Rows from block 9 of the encoder of a small spectrogram autoencoder, named by matrix and row number. Rows with one number belong to one neuron. Each number is 500 + 25 x the weight over its row's rms, rounded and kept within 0 to 999. All counts start at 0. Numbers have three digits each. After the name is the row's rms in percent of the matrix's.
After each neuron's rows are labels from the 100 clips, of 14976, where the neuron reaches its highest value: "top examples" is what is common among them. Only what is clearly more common there than usual is listed. The data: babble in 24 made-up languages, each with its own sounds, syllables and stress or tones, from a formant synthesiser. In brackets: how many of the 100.
# fc1: MLP up (encoder.blocks.9.mlp.fc1.weight, 768x192), inputs 96-191
# fc2: MLP down (encoder.blocks.9.mlp.fc2.weight, 192x768, transposed), outputs 96-191

fc1.51 093:509520501519469519510515537494564514466469506466482488484514511511494477488531493503517476485526523491495518530470534488470572499532473523508497516482463542486532472506503500527472517493501476486515489554482478518505474480543475487527522519510480506504487467484524490464494460453458489501
fc2.51 101:495473487516483503485488477521488511522510504536533469497464517476468502554473493534550514489470507508532499462522470518525490472461494490480518478533525454490517502534474490488474478518496541483462557492518515484516534487483497504530519507525543465500515530503481524466479505534526495528
top examples: clipping (47)

fc1.279 101:508500516534497533480513506525496487504561509493532489514513491559476501505486532479518529504482528492475515523492512504504454549492490522453557511495476527509491544488541486427482501477503478501520487517522520515502523454472500459470521480477504534482491482494481518503518538470494532499
fc2.279 090:492509482528506516504503502504494495452487477489476505489508440532496522527446545461520500504504482481512540502500498518473481500511504491497531491531488499531504445500471548510502508491468498488468496548509469517502481512493481515527525523505514490476538476481530505476541483501488508440
top examples: voice: high voice (73)

fc1.679 102:474478500463518520477459493508487495480505521496563507510482459499484468423439508491504524489469529485524462463524474450473516572500501517468450467494488450463498504493504534499488520537510475517486530495488489472479457510502488474552505486498517562463502483482485470524499512469476488501
fc2.679 129:511489483469503507568475501507468485518494474497515485487517457506513502458452477450468515454507485476548468510448486470484530521494473536514478510507514482488499499505523491510529528528461455488490476497513511461504473510497489488501510490499448480537485490474519501483572476500468497449
top examples: mains hum (91)

fc1.739 127:503500499544483507507468473483494508532478524479493514514495485502501481496501503506462501451505503516504466498545494531486526486503559499513537526514535476510440458469521488527518493525508504512519499468467527533496512499534475510551492481469557480477504558483462474456494503521493478473
fc2.739 116:514465483472544465493494541489517476476505498498530459531520493510494493505518496478532497525485487471483526562498517474486492531511533506544516478517467512536495514520487522527471460480481551559500549501471507484464477481453530471465510497531482516494515494495514514474455491510510481492
top examples: voice: high voice (56)

fc1.116 085:471509522507483488509481493550549512516493470464504508511516509516506533533500493488515467521524459475497520516509509502489531481506467472539494486506487514495550539523452520513536509515516487509479493446473518490468520508534529509544532484519504516466478493489485515504537524524479510502
fc2.116 074:507511529505496518572554506494525525471465490496492468527505510526530512487521479527516475518507504462537473511510514527528517502496473502536485491484525507479514489496499458513521472521530491487503474514497493507485511513463502445459537501482475478495509463481513491514578502536524544495
top examples: clipping (66); voice: deep voice (61)

fc1.27 097:505496485500475523517525531504507501547524554445544525550474474470508519477537512550505529521494468518462507505496527535495514512530472526493468515494487479509450516517504449509501463464520500471476520470487528500492481469450510541562502515506544507453489455522506485522516529545495505539
fc2.27 104:507530512486478491483486533460501482537522491494499478487479447499494493500519533539495494477506487537448525536552508496474560485536538508488478545497503471519483507541526474508521487515510504542476538478484514515491497523480461515519514478477549483468510506514528505519444534501458517508
top examples: voice: high voice (56)

fc1.341 107:466478476485501449536484519516510533524511510512502471505516529471518565529577515507490470513491432488538435500498501513458510473499531482508475529547469509515461516486462472529474493494498504507467536515512494506480542513469482537472511508483555494453498455488488481486459482519522500518
fc2.341 105:478471467509500515483491509502472487483469536493500532456520507506486500514490476468461502510491502486496471469519460499482483511494513516500505472490480511529499420510547516502510461484463544493469500532470492483450511511468545527439483467511488552517481493486525484506517464556490480463
top examples: voice: high voice (66)

fc1.332 092:477508488549489508515526482488491504507514520531475453484533497494476469496515467509461479465512472507493523490536541534489481476487485483497509485472482500524514491479512451491521542504485426509505512505545510443492500529509543525479475449490482498489510496504487505488482472445506526460
fc2.332 103:478506524510475548507533511499515488479489529486524484523518464520525510518483541476524529507497505539503544514508490457469508562509468496512495504501453498490499515498552541515452492477493494488486523516503448508528508456502448496497507562525516505480486490462504518474524531502499474519
top examples: clipping (40)

fc1.580 089:509489481489501512507491539553508487515535482488547528496458524464468497490546497512501468469494496479515447520547468489489484516444504488506534518484488464467489507520540493492526503464570525509496545508492492518511501497481523502526519479505510469509494513460482470492532489492508513525
fc2.580 065:488492525487473519488495545451485550563498452518489523536519480514486478438541488503497465454530483520504519536495511496483461500503533496523498488496495522540514487479523511546485455514500482474512480492555526450521511450490465504532529538503509491474463495516467465558470514488500467512
top examples: voice: high voice (69); thin (high-pass) (30)

fc1.407 105:491471521475483485513481510507554512495505464512509519488504492518471517526466497519484498490529539464471505488501505500535484530528485490494443442510517527487496509505534471460498519500486487516557519468468492526469479539528487454502459476528488527486505477498533512488478492518488427497
fc2.407 118:508489506514557472465487497463467472499455456488485488451502464521495467516522460483506476478502509506503539474474516501522480484476517475457531510524489500465476485486469542499475479516496523512467472507488504522478495499524447526451493494497521484485493530512512536512450509503442512461
top examples: mains hum (45)

fc1.297 107:463496503491512496462467507458475488504484502513460440518503499518511506468486500523481484496481533530512488543496500544496487505512484491532437488493514497500478515517527468472521502441519514510437495518443479514516490477525496504519543517499470510521496567538476490530517488492461490487
fc2.297 106:459529532483539548534523457498527534492510489489507528489505482525571459495455499492498495527521518480489480506477534533468496495499530524493492562558517533505505500483485521543514473495487529458541452520525491504472523487509514496462503527510518500468461525486521509525503486482473497525
top examples: pink noise (45); rumble (32)

fc1.10 089:496508454530480544438506495502497536514494492464467467507503499477448477496503460489490505502471484515501500477488500476520491468535477487478558501507519506444505450494458442548493514498514471485510518561497523479486512519476506519542520522489479477555540489489510478536491526434497497541
fc2.10 082:518503538496509448554526473500529488496500496515527521445501480480529526492513508493555490494479488500475470494491482539504503547510456473489482516477521495503491498500481555485502474515509505531493455476556460507493499469493503483472475507547502521487509531503507525535532496532509493508
top examples: pink noise (44); white noise (33)

fc1.710 099:528462491516517456546501514520490514509504504508507490486493495487498552489474527493541510534514504512496518541512455508537533505512556474528469484515483520466531510506521537554542490502518488500437577502485529478494498513516526483500533456496530498494474500494528512486546503489505476506
fc2.710 086:487486471474461483491467510490477496475499534497478496490493517493496524509483524547567494497533483545518484495495483494455455516470510526489538496499477514485489551502514537521486485513517517482512505488528496493508522463514491508471499508493500499460512487499520488511543489492521480483
top examples: clipping (35)

fc1.478 106:502488495494529476538533425494511520517548541499528483539480473447543469538482515515496523515516523542497481496456479530536498491493497501502444509482510467507518496536509520470481489526474504518509478497478508529464495545502469514495532497478527503463511441527487531492493508511500502515
fc2.478 093:491523520509518519502487509509489544490475471513519521536497531514448522501497506498480559501480498530510516485519507520483471497464482477586561525518460474571503452482501508540490510500528524505523510484529468529559468507471504528488536487454509509529487478482545460543500545525545479498
top examples: mains hum (42)

fc1.83 093:488536584513493498501518538485523496474473492476505553546545466523479517461455522509525486502479507501477451465507497518540516507467513532495528498498517546505456504474496535530476465469464509479501474469499484469559505476494511503504472485513534537484500486502496522515484482477504500484
fc2.83 113:502469535467480494532500509483494565463484492469513522494513485505509456485504470530494444483494517496497487473512535492533522511432532531493467453498536475509470494504460531464532515520491514536526491499485497492524498517500494469541475460494499467487480476477499470539563498476516464499
top examples: mains hum (72)

fc1.98 073:493513508504472517504521473500514523496516498538497496482511513494536485534471545485501454498485495515487506490499531494495521524479442543495518479525552475528448479516485462501512490495533512499495500470528478512532532526466501466509509481490483531486542464526492498519469493492529521501
fc2.98 061:462542524457494488469505523456470486469483489495501501530509542482523458481485552523524467480494473486517489477504543538510514514485585510513508544506514498503447479524471491500494481518527532509525513517518494533451491524535525496481459484489512537475487483531488504524458531473500502506
top examples: quiet level (57); white noise (42); pink noise (37)

fc1.43 089:468490550498510530509501483490456471490481545513507544482501472510472497497502538523470516514515496526499490461501516543497532522529477509530458490527519486505480483480500475475476505537551533516480443496485439511492533480479517506459517493525488500473491471477516521489512492517518471519
fc2.43 097:518528552503516455448519474507463494478556523488536466489490492440493479480464554530483468524465516491529518472519488514510542520474501511468464491451509509512475491479507491495497493487495529509508494536469495468469501438495479462488507506484493491459482501482526528511510473511514493492
top examples: voice: child-like voice (72)

fc1.448 091:487461489474502542500497509501503497513515555485479480506495543482521548480495475497470509456493522514538478502542524486531515474555481496501468517518507483500473481529532532518488542478497547493478526455501461529499456477500484487526557468485511507508497510547495529513496517483512500453
fc2.448 104:455477501513501535495511525506502450562510542492504482524508533506463504495498473479519478503473524460526506495541497507532549522490508485535504521445482470486491477506472512561478551490531508486442508456503477507500437509493450502541511487500515497487520516509482506477492512478468491438
top examples: voice: high voice (55)

fc1.340 114:522453518484480495486521465515503502490519502469538544497436486497469465503480540471518491514489534481495537505503512464528529480489508498476482517513532498519497516478479560509525470491515509500479531482538506518483476468520471497521496487500498550462525493480489466518462553507446487544
fc2.340 112:488512502560433516499524470524546522490525498475514503491453477563538505508474490472541537514498482515504556515513474528472501489504446516514486503509531492529508525541468478482514527466491471499450529503485503504507471530563475465486506547507508493500493460471524484518568532498482501529
top examples: clipping (28)

fc1.760 104:528507452484482481531484499517459513524483474532502533498521466528447547472511534477558505533515521543500471505495434518479507479505468497501519495496474476497485484500482498487568480499494520502491520530502454500492522499469500578518551508527495501494512482515476499515498527469467493491
fc2.760 078:519478497497507513496454480531483499477516482534489480477500522479505518512494557484576499500508513528523494493522529544502492515479514513481488514527507510514522485509502488495498490537489483497504506499503477524492530515487457560473492491474525509547506499481507462498531554460518539510
top examples: pink noise (37); rumble (31)

fc1.667 100:470490514552525431528493492505463483518495496495498446533489501478519460496494540531520529453502456486507494460540513519541485499549482501528516499497523493513512459493467494512539512484556482491510485467488485550495505479516479517514523520492518436487523508489481500493513519518495529470
fc2.667 093:516518539477505456493498501484469467549523537477495528509470503509489482472504522488480525462498501503498496507511502499510483493501540489470432526530491537507445452457475514484536494477528535482493475442494533518483541522506490522496495529478465512433538500446501487499475509488512532480
top examples: voice: high voice (74)

fc1.586 102:471496511473514511502475506493472519504513491517512518486493523498476490520536514491514525491529568516478513504488485466445472436512517506502509515520530501511509487529466469500484476509529522513536526456511543471529524442488539457504516538478500500483520479518541525524476491449503481515
fc2.586 111:502527544497506523519474488555525512501457493457498538518447514505458516487548582532486489513496547491502480504517482473508526497520499496547532525505496487494466510449473513498518504498494504483463462516484488484523487464504468494468508473509501476534480478506467507519583511512450477478
top examples: pink noise (41); white noise (32)

fc1.743 113:521529536475493500457493462481514470512487498520527475513468507471469486533502507484497475472478489525494524527507515517489519527558531512526470525534530491484485511493510478522513491501496511480454531496450491485487501505522512484483534477532522535506489523467507454524497515475489506511
fc2.743 109:459531467523484499518531469512482503452538492542490470510548486505463486510516467503520448534513547486481484475550508495499541561483513521504521497522511473512512506484496520511524524504534484521543517492537493521518493554524493527491482476530507562508517533469512522506491528479492477500
top examples: quiet level (62)

fc1.81 073:514471519500514538458523486501516526498485507502491490531536488467510527479520507524484501501447525532531487499499460532535525529532501511481505480473521516481492500490465569503492500510446489493498511481553493483528478486445543531480509512492520521469538496526511536532534509507498469497
fc2.81 082:498464516530517496506457488520536536464484520494518480537531526505476552515467460519502485502448527512504497524533449500537469540473475508493466492517498508478469484513511515504477494489485468535500504479503559505520477513529494493515458509531492475501530537524480512510511513530492498478
top examples: mains hum (99)

fc1.659 096:514508508476550504470511515489469510518473504503498521517483478537539478486483494460500443501489482500462490514496506489517499503484472496514519506512522521506515479497506486534494513498506501489452485545509522493506501518545552503540533520482519456467485512502497523433546447520470466488
fc2.659 099:502541483513499466472459551492484510494488504543507526450528516467449528532514499493486514488537502510542555530547532533462505489500483509530511521490475468513504485524490490508513538540524494501459551470509480485536520467489529479512496466448475532497484506500572449516487530522471482517
top examples: clipping (41)

fc1.35 081:480524504478532502519517527508470537529472511517505502441560461477510471530508521501470456491494496503475503485494524470494464462510467489515504495482478517487470478519501491500477504471495472461514511454526473474492515474490485506482514464491534530445531510499512452534482481496480494541
fc2.35 084:477543475508508472513545467517448497476504489509509509480499538478479486502503522493511473499507468486548474492507521482525502495519485469495458527520490475506426482507474515501521532480562518507493499465507483504498535475481478486413514505464482522469516522525462465478516452499498475500
top examples: mains hum (72)

fc1.595 101:486445457514501485514512501461510523464543541540527476487435450494498523491473510497510480474483474514484475512490496517546465512488507522507533504498516514491507490528518542484484503550528537539476531560497526441513553450514485491530508489476546495537491562493496463493509538494451485503
fc2.595 082:518456499527527500474569497479528510496543509517474525525531494531553503542475453510493485474500509497522484526481532440553495471519440536523542482500494484471461468514485454482494501505506498479535494491518518477541533488531529466498486485524512550513476466490485488525501495473506517485
top examples: pink noise (33)

fc1.424 108:528527474455528452517481492503526552517502526486499520488500541511512530482466520503490494517452530488497503452503501465518497506514482512553447546534500488479519459503517483489497507514515514476474489493519494473480508542495482475507478540485484514459562508467546538520516542477494505532
fc2.424 102:528485495483484566489503523518485494521494507534435492524475489471483510498490484489516472470475542512506541475499467504443496553484489484494456459483501492475496531500471586472480499490533486542509485496494498530512494498490492534506521485516516523548484531510482517474554489485520489505
top examples: voice: child-like voice (73); rumble (35)